config.yaml
encoder_arch: "convnext"
model: "encoder-decoder audio transcriber"
dataset: "two synthetic voices taking turns or overlapping, over music, noise or silence"
train_examples: 26041
gain_aug_db: 6
n_mels: 80
hop_length: 160
input: "log_mel"
spec_augment: false
win_length: 400
tokenizer: "char"
vocab_size: 32
encoder_norm: "layernorm"
encoder_activation: "relu"
encoder_mlp_ratio: 6
encoder_inner_norm: false
encoder_subsampling: 4
encoder_layers: 8
encoder_width: 192
encoder_kernel_size: 3
fusion: "cross_attention"
label_smoothing: 0.1
decoder_width: 128
decoder_layers: 12
decoder_norm: "layernorm_no_bias"
decoder_norm_position: "pre"
decoder_activation: "geglu"
decoder_mlp_ratio: 3
decoder_head_dim: 32
decoder_fused_qkv: true
decoder_bias: "all"
decoder_qk_norm: false
decoder_parallel_block: false
decoder_inner_norm: false
decoder_positions: "rope"
decoder_cross_attention_every: 2
decoder_tie_embeddings: false
init: "torch_default"
residual_init: "none"
optimizer: "adamw"
lr: 0.0017
beta1: 0.9
beta2: 0.999
eps: 1e-06
grad_clip: 1.0
adaptive_grad_clip: 0.1
steps: 17200
batch_size: 128
epochs: 84.5
lr_schedule: "step"
warmup_steps: 340
weight_decay: 0.04
Rows from block 2 of the audio encoder of a small encoder-decoder audio transcriber, named by matrix and row number. Rows with one number belong to one neuron. Each number is 50 + 15 x the weight over its row's rms, rounded and kept within 0 to 99. All counts start at 0. After the name is the row's rms in percent of the matrix's.
After each neuron's rows are labels from the 100 clips, of 14976, where the neuron reaches its highest value: "strongest on" is what is common among them. Only what is clearly more common there than usual is listed. The data: two synthetic voices taking turns or overlapping, over music, noise or silence. In brackets: how many of the 100.
# fc1: MLP up (encoder.blocks.2.mlp.fc1.weight, 1152x192), inputs 0-95
# fc2: MLP down (encoder.blocks.2.mlp.fc2.weight, 192x1152, transposed), outputs 0-95

fc1.473 090:45 48 53 24 53 55 50 90 44 74 47 46 71 49 59 34 49 43 51 44 77 51 54 36 71 70 55 54 68 58 22 54 34 62 44 44 25 35 08 67 47 58 56 41 33 51 59 63 62 48 58 65 52 78 50 28 60 22 88 54 87 59 43 56 28 56 41 60 31 64 30 62 81 62 46 67 36 45 51 28 45 58 54 33 26 45 66 30 36 45 48 35 42 67 45 46
fc2.473 075:61 46 56 60 49 38 46 66 64 47 54 00 35 64 41 63 80 33 47 50 30 62 26 53 65 99 66 70 48 51 44 52 61 69 38 59 21 43 35 72 47 44 56 50 25 73 32 63 61 59 43 66 44 36 29 46 63 69 36 46 44 59 76 32 52 51 47 70 75 55 47 25 43 51 54 61 53 52 53 33 33 57 57 36 47 35 49 71 35 44 53 38 59 50 75 54
strongest on: reverberation (60)

fc1.762 102:25 57 41 74 19 23 42 59 35 57 43 54 40 55 61 62 37 52 44 46 59 55 54 55 70 67 69 40 43 50 33 74 55 80 25 28 49 51 55 75 69 65 59 42 34 71 59 26 48 34 71 34 30 73 28 57 45 59 59 34 71 82 57 39 18 53 29 51 54 43 47 52 67 42 62 83 68 62 54 33 46 44 20 50 41 57 46 23 71 51 32 46 30 29 57 44
fc2.762 102:50 70 59 44 51 60 41 42 43 43 40 38 50 48 43 15 74 54 63 46 66 45 58 56 49 48 60 46 62 25 46 38 70 48 28 24 37 39 38 51 54 19 09 39 27 80 44 27 30 46 59 67 33 60 08 47 46 52 42 63 53 60 73 35 31 43 81 44 66 57 66 34 45 54 44 64 37 21 29 30 68 62 43 31 59 53 41 41 32 56 60 42 71 50 37 27
strongest on: text has "bridge" (26)

fc1.488 089:43 58 46 50 58 38 32 36 29 49 49 50 41 41 41 54 53 41 51 51 52 50 25 61 65 72 64 39 72 37 58 43 65 52 39 57 47 45 51 44 67 70 63 52 41 49 73 50 57 10 78 59 38 70 78 59 44 40 64 82 49 53 30 46 45 56 63 56 44 45 76 93 44 67 53 52 64 74 16 92 38 48 24 55 42 25 65 41 45 77 54 41 49 14 76 45
fc2.488 075:40 60 39 30 68 59 34 48 53 59 61 33 37 43 53 51 66 54 73 40 39 54 18 50 35 75 44 58 51 67 68 58 53 47 83 58 63 74 25 34 48 40 43 53 41 57 63 32 85 40 63 34 50 37 40 38 29 43 46 38 36 55 41 42 47 64 55 20 47 40 59 19 75 41 33 48 46 37 81 60 47 76 34 39 35 65 48 56 57 57 58 59 26 30 77 61
strongest on: background: everyday noise (62)

fc1.108 102:38 64 56 36 48 49 32 75 50 29 31 57 40 23 52 32 50 14 41 31 55 44 63 47 71 74 44 51 59 62 29 44 58 49 48 71 59 48 45 51 59 62 48 54 64 57 55 57 46 28 67 33 27 57 79 49 45 40 64 69 62 59 26 71 60 56 46 39 42 53 64 35 60 45 58 33 52 25 51 63 51 53 41 16 44 36 33 50 58 39 21 38 55 60 55 79
fc2.108 103:60 59 49 39 62 54 67 65 84 62 73 21 50 41 46 35 51 45 70 49 27 52 54 66 68 45 64 86 22 60 16 34 77 49 59 51 21 55 32 63 67 55 51 25 71 47 22 39 74 66 51 31 36 61 58 44 53 31 52 74 21 57 43 70 45 72 70 28 34 40 47 53 56 56 46 61 48 33 49 47 45 88 57 44 74 75 44 39 58 54 58 30 34 37 80 45
strongest on: reverberation (63)

fc1.190 109:57 68 35 45 42 47 59 49 92 87 31 51 50 57 52 43 30 62 48 34 55 28 51 42 41 50 58 38 52 41 57 44 39 51 44 80 36 37 53 15 42 38 55 61 59 58 61 47 31 37 69 33 37 64 72 18 66 73 94 58 71 69 52 72 38 85 49 49 56 53 63 21 26 33 58 49 37 65 47 43 36 28 39 38 59 54 47 48 42 61 42 48 24 24 55 52
fc2.190 114:49 65 43 80 69 44 61 57 56 66 36 60 60 51 72 62 14 49 59 46 44 77 37 42 74 53 45 63 43 46 46 53 50 62 48 59 60 73 21 55 46 50 53 63 80 05 60 43 64 50 62 58 41 35 53 38 35 44 52 45 10 33 65 48 70 58 34 44 50 51 49 46 28 57 51 39 46 63 51 61 40 52 24 37 80 37 38 56 49 54 55 72 59 66 46 34
strongest on: text has "fish" (43)

fc1.382 110:58 53 19 41 32 67 40 58 53 68 46 51 51 61 73 26 57 50 27 52 47 36 74 76 33 64 63 54 50 52 59 17 49 35 29 31 40 42 38 12 61 69 51 61 59 50 36 43 48 26 63 38 42 57 61 49 33 71 95 84 50 76 75 55 62 73 58 43 52 68 52 48 16 64 45 40 40 85 36 42 55 39 27 70 53 28 77 52 15 34 41 60 52 58 75 53
fc2.382 121:44 56 43 59 60 39 64 69 40 60 65 42 67 31 57 66 23 54 35 36 69 58 50 27 52 33 78 61 40 52 51 31 36 41 64 67 49 73 38 75 46 26 46 71 67 42 40 50 56 48 38 67 61 46 65 35 48 24 32 68 41 60 48 57 69 73 24 66 69 36 59 58 67 56 48 26 36 63 42 59 62 74 38 39 74 30 42 59 42 70 58 53 60 55 31 31
strongest on: text has "fish" (31); text has "push" (25); text has "pushed" (25)

fc1.646 103:51 54 56 59 66 67 32 48 39 44 44 45 53 63 61 56 64 52 60 29 48 60 23 44 41 67 65 54 75 49 46 37 54 50 63 55 52 41 21 58 44 42 41 64 45 67 66 36 75 23 70 44 42 64 58 45 72 56 62 59 63 58 87 49 58 43 41 77 43 66 32 68 52 49 41 39 50 46 41 29 47 54 22 50 41 75 83 17 31 46 46 63 46 57 79 25
fc2.646 099:66 54 72 49 47 50 62 63 45 56 65 44 48 60 74 50 58 52 45 43 33 59 49 42 52 43 41 28 68 37 48 45 55 80 87 45 65 63 27 53 34 51 60 74 59 47 49 69 33 78 51 43 46 36 74 41 72 45 38 34 38 60 93 25 45 63 70 39 19 33 39 66 55 44 44 25 38 28 47 47 33 43 80 38 59 56 37 14 67 41 59 48 51 81 36 33
strongest on: text has "flower" (41)

fc1.140 110:61 45 49 58 52 56 48 33 47 61 57 37 18 55 46 53 56 38 57 46 73 65 35 70 50 67 53 46 35 67 58 39 49 51 81 37 23 28 57 31 28 61 53 53 27 47 63 51 36 27 62 17 54 30 47 60 52 34 49 50 32 66 25 45 43 49 26 42 50 60 88 62 30 41 99 30 52 49 43 50 33 29 54 60 34 40 54 68 16 48 69 49 81 52 63 59
fc2.140 114:57 50 11 49 43 50 49 56 64 28 40 48 21 39 44 47 59 69 48 43 49 53 41 27 71 51 24 77 50 65 38 71 38 63 13 53 54 42 58 38 20 40 45 46 55 45 66 41 76 45 46 83 56 63 40 49 46 53 44 43 54 53 33 23 41 44 41 55 39 60 72 79 51 50 38 53 54 54 44 68 34 73 48 19 42 58 69 43 62 79 42 49 59 28 71 77
strongest on: clipping (28)

fc1.607 083:48 47 37 32 46 56 47 37 49 52 52 43 36 40 51 39 22 34 62 41 73 62 50 55 45 64 64 21 50 06 34 43 69 52 50 45 49 27 27 72 49 48 45 38 30 61 60 41 76 49 65 47 33 52 68 54 66 56 81 64 57 64 81 44 43 57 53 51 26 33 47 43 56 70 46 52 77 60 47 33 23 40 37 53 48 78 74 44 20 53 43 28 42 39 58 36
fc2.607 075:67 33 61 39 41 50 16 45 41 38 56 43 60 52 66 60 43 61 42 58 52 55 58 31 65 65 48 22 28 31 26 40 56 72 37 50 50 55 49 40 45 44 39 57 45 51 23 28 49 24 57 50 27 73 25 84 67 36 44 36 40 78 65 14 60 29 39 75 67 70 50 53 51 55 76 53 37 07 34 42 41 53 55 52 64 13 28 69 42 53 54 59 54 47 51 60
strongest on: text has "bridge" (34); text has "bring" (29)

fc1.465 097:35 59 74 61 28 48 60 44 43 56 39 54 58 42 42 49 44 46 30 26 43 64 43 52 63 52 51 55 33 47 63 36 74 52 36 64 35 54 46 41 46 90 69 34 42 73 42 71 41 42 64 57 22 69 57 52 46 70 57 54 47 52 45 60 40 48 71 58 67 59 65 56 57 63 47 69 64 47 75 39 44 46 36 40 46 75 52 60 49 35 68 48 42 21 21 33
fc2.465 093:58 60 70 67 69 63 36 49 71 45 67 46 40 50 85 61 30 42 50 63 32 54 53 75 65 42 34 52 50 46 47 40 57 46 50 62 60 48 54 23 55 36 35 32 48 40 73 39 81 69 49 53 51 16 40 38 58 89 46 68 63 43 35 59 77 73 61 51 61 63 64 42 59 86 31 47 31 58 30 65 58 57 42 41 40 21 62 47 22 66 63 35 67 44 51 47
strongest on: text has "flower" (29)

fc1.608 095:23 35 42 52 59 61 45 99 38 73 80 45 66 43 46 66 58 26 37 63 49 69 49 61 70 57 57 45 53 77 66 67 48 67 36 36 47 44 46 30 61 60 63 62 29 40 48 50 63 40 63 35 39 36 42 24 58 62 57 61 36 58 70 57 40 59 56 57 44 70 22 59 55 49 59 51 49 50 61 66 53 30 47 53 29 61 47 59 61 48 84 32 39 25 65 43
fc2.608 097:20 42 51 45 57 27 72 58 37 34 43 67 37 29 50 50 44 38 12 77 20 65 42 41 31 37 67 29 31 26 52 50 59 55 71 74 54 72 25 66 54 51 83 50 60 34 69 45 33 72 63 29 64 82 64 64 36 68 89 54 62 25 50 63 47 35 61 45 73 49 56 53 37 70 32 38 64 45 37 62 66 62 55 63 54 50 35 56 57 24 67 53 47 60 38 40
strongest on: reverberation (60)

fc1.734 092:48 46 51 41 42 24 34 56 40 65 44 60 49 56 55 47 39 77 60 44 50 37 46 23 76 50 80 38 60 42 54 52 56 69 46 51 43 41 36 36 56 40 50 52 00 55 51 32 55 34 54 53 46 74 60 44 93 38 88 31 51 49 27 53 32 56 41 32 25 65 35 76 36 48 43 57 43 53 52 51 43 45 50 50 49 41 72 30 51 36 62 47 30 61 85 57
fc2.734 081:47 77 70 43 62 48 65 61 61 44 52 52 56 51 36 23 33 47 41 51 60 69 38 38 54 41 50 39 93 48 57 54 52 41 55 51 38 53 71 29 35 76 27 55 49 52 82 32 14 46 49 62 43 59 74 49 35 64 41 38 55 76 91 27 27 30 70 42 44 67 46 41 46 41 74 70 57 17 19 52 45 40 39 61 48 19 53 67 70 33 54 19 33 35 47 56
strongest on: clipping (38)

fc1.535 106:47 59 73 54 68 33 00 59 43 52 53 54 40 44 34 30 40 55 36 52 56 59 32 66 50 56 72 43 74 35 37 36 30 66 36 58 45 44 68 55 39 45 81 54 60 18 44 74 50 36 58 42 47 39 79 74 39 21 61 44 46 51 58 83 63 30 58 55 28 67 62 54 41 59 35 52 43 56 37 70 37 51 58 51 41 40 59 52 28 48 52 40 78 55 32 53
fc2.535 104:27 40 33 48 76 49 53 44 65 32 57 50 32 42 38 86 56 57 74 58 66 48 54 74 59 46 29 56 21 48 55 19 55 39 54 44 22 81 54 31 59 38 49 49 60 68 54 34 77 72 47 56 57 27 66 53 87 60 62 55 75 56 72 53 52 58 53 39 40 40 33 61 42 44 22 53 49 82 38 45 61 36 47 39 38 31 71 39 50 32 40 33 28 45 38 32
strongest on: clipping (32)

fc1.271 101:31 72 63 62 64 73 21 57 68 58 35 67 41 64 31 22 46 52 53 62 47 51 57 48 72 61 59 50 37 42 32 37 51 36 35 31 39 52 24 34 62 34 61 55 28 16 48 67 73 41 52 49 20 43 25 60 79 58 36 96 63 62 51 58 75 58 50 46 40 45 33 84 61 67 36 57 56 45 42 36 35 55 62 65 13 70 49 50 32 51 65 45 64 50 40 48
fc2.271 102:45 78 53 10 46 33 50 36 68 31 57 55 48 48 56 44 71 55 71 52 43 70 63 99 19 75 65 44 43 24 68 35 41 48 44 20 54 47 40 55 34 48 65 66 39 48 74 60 68 52 49 39 45 54 34 70 64 42 50 65 48 43 77 44 59 50 35 62 66 73 41 47 36 39 61 47 56 52 62 62 60 59 58 20 57 50 56 62 26 43 39 55 42 21 69 54
strongest on: background: everyday noise (69)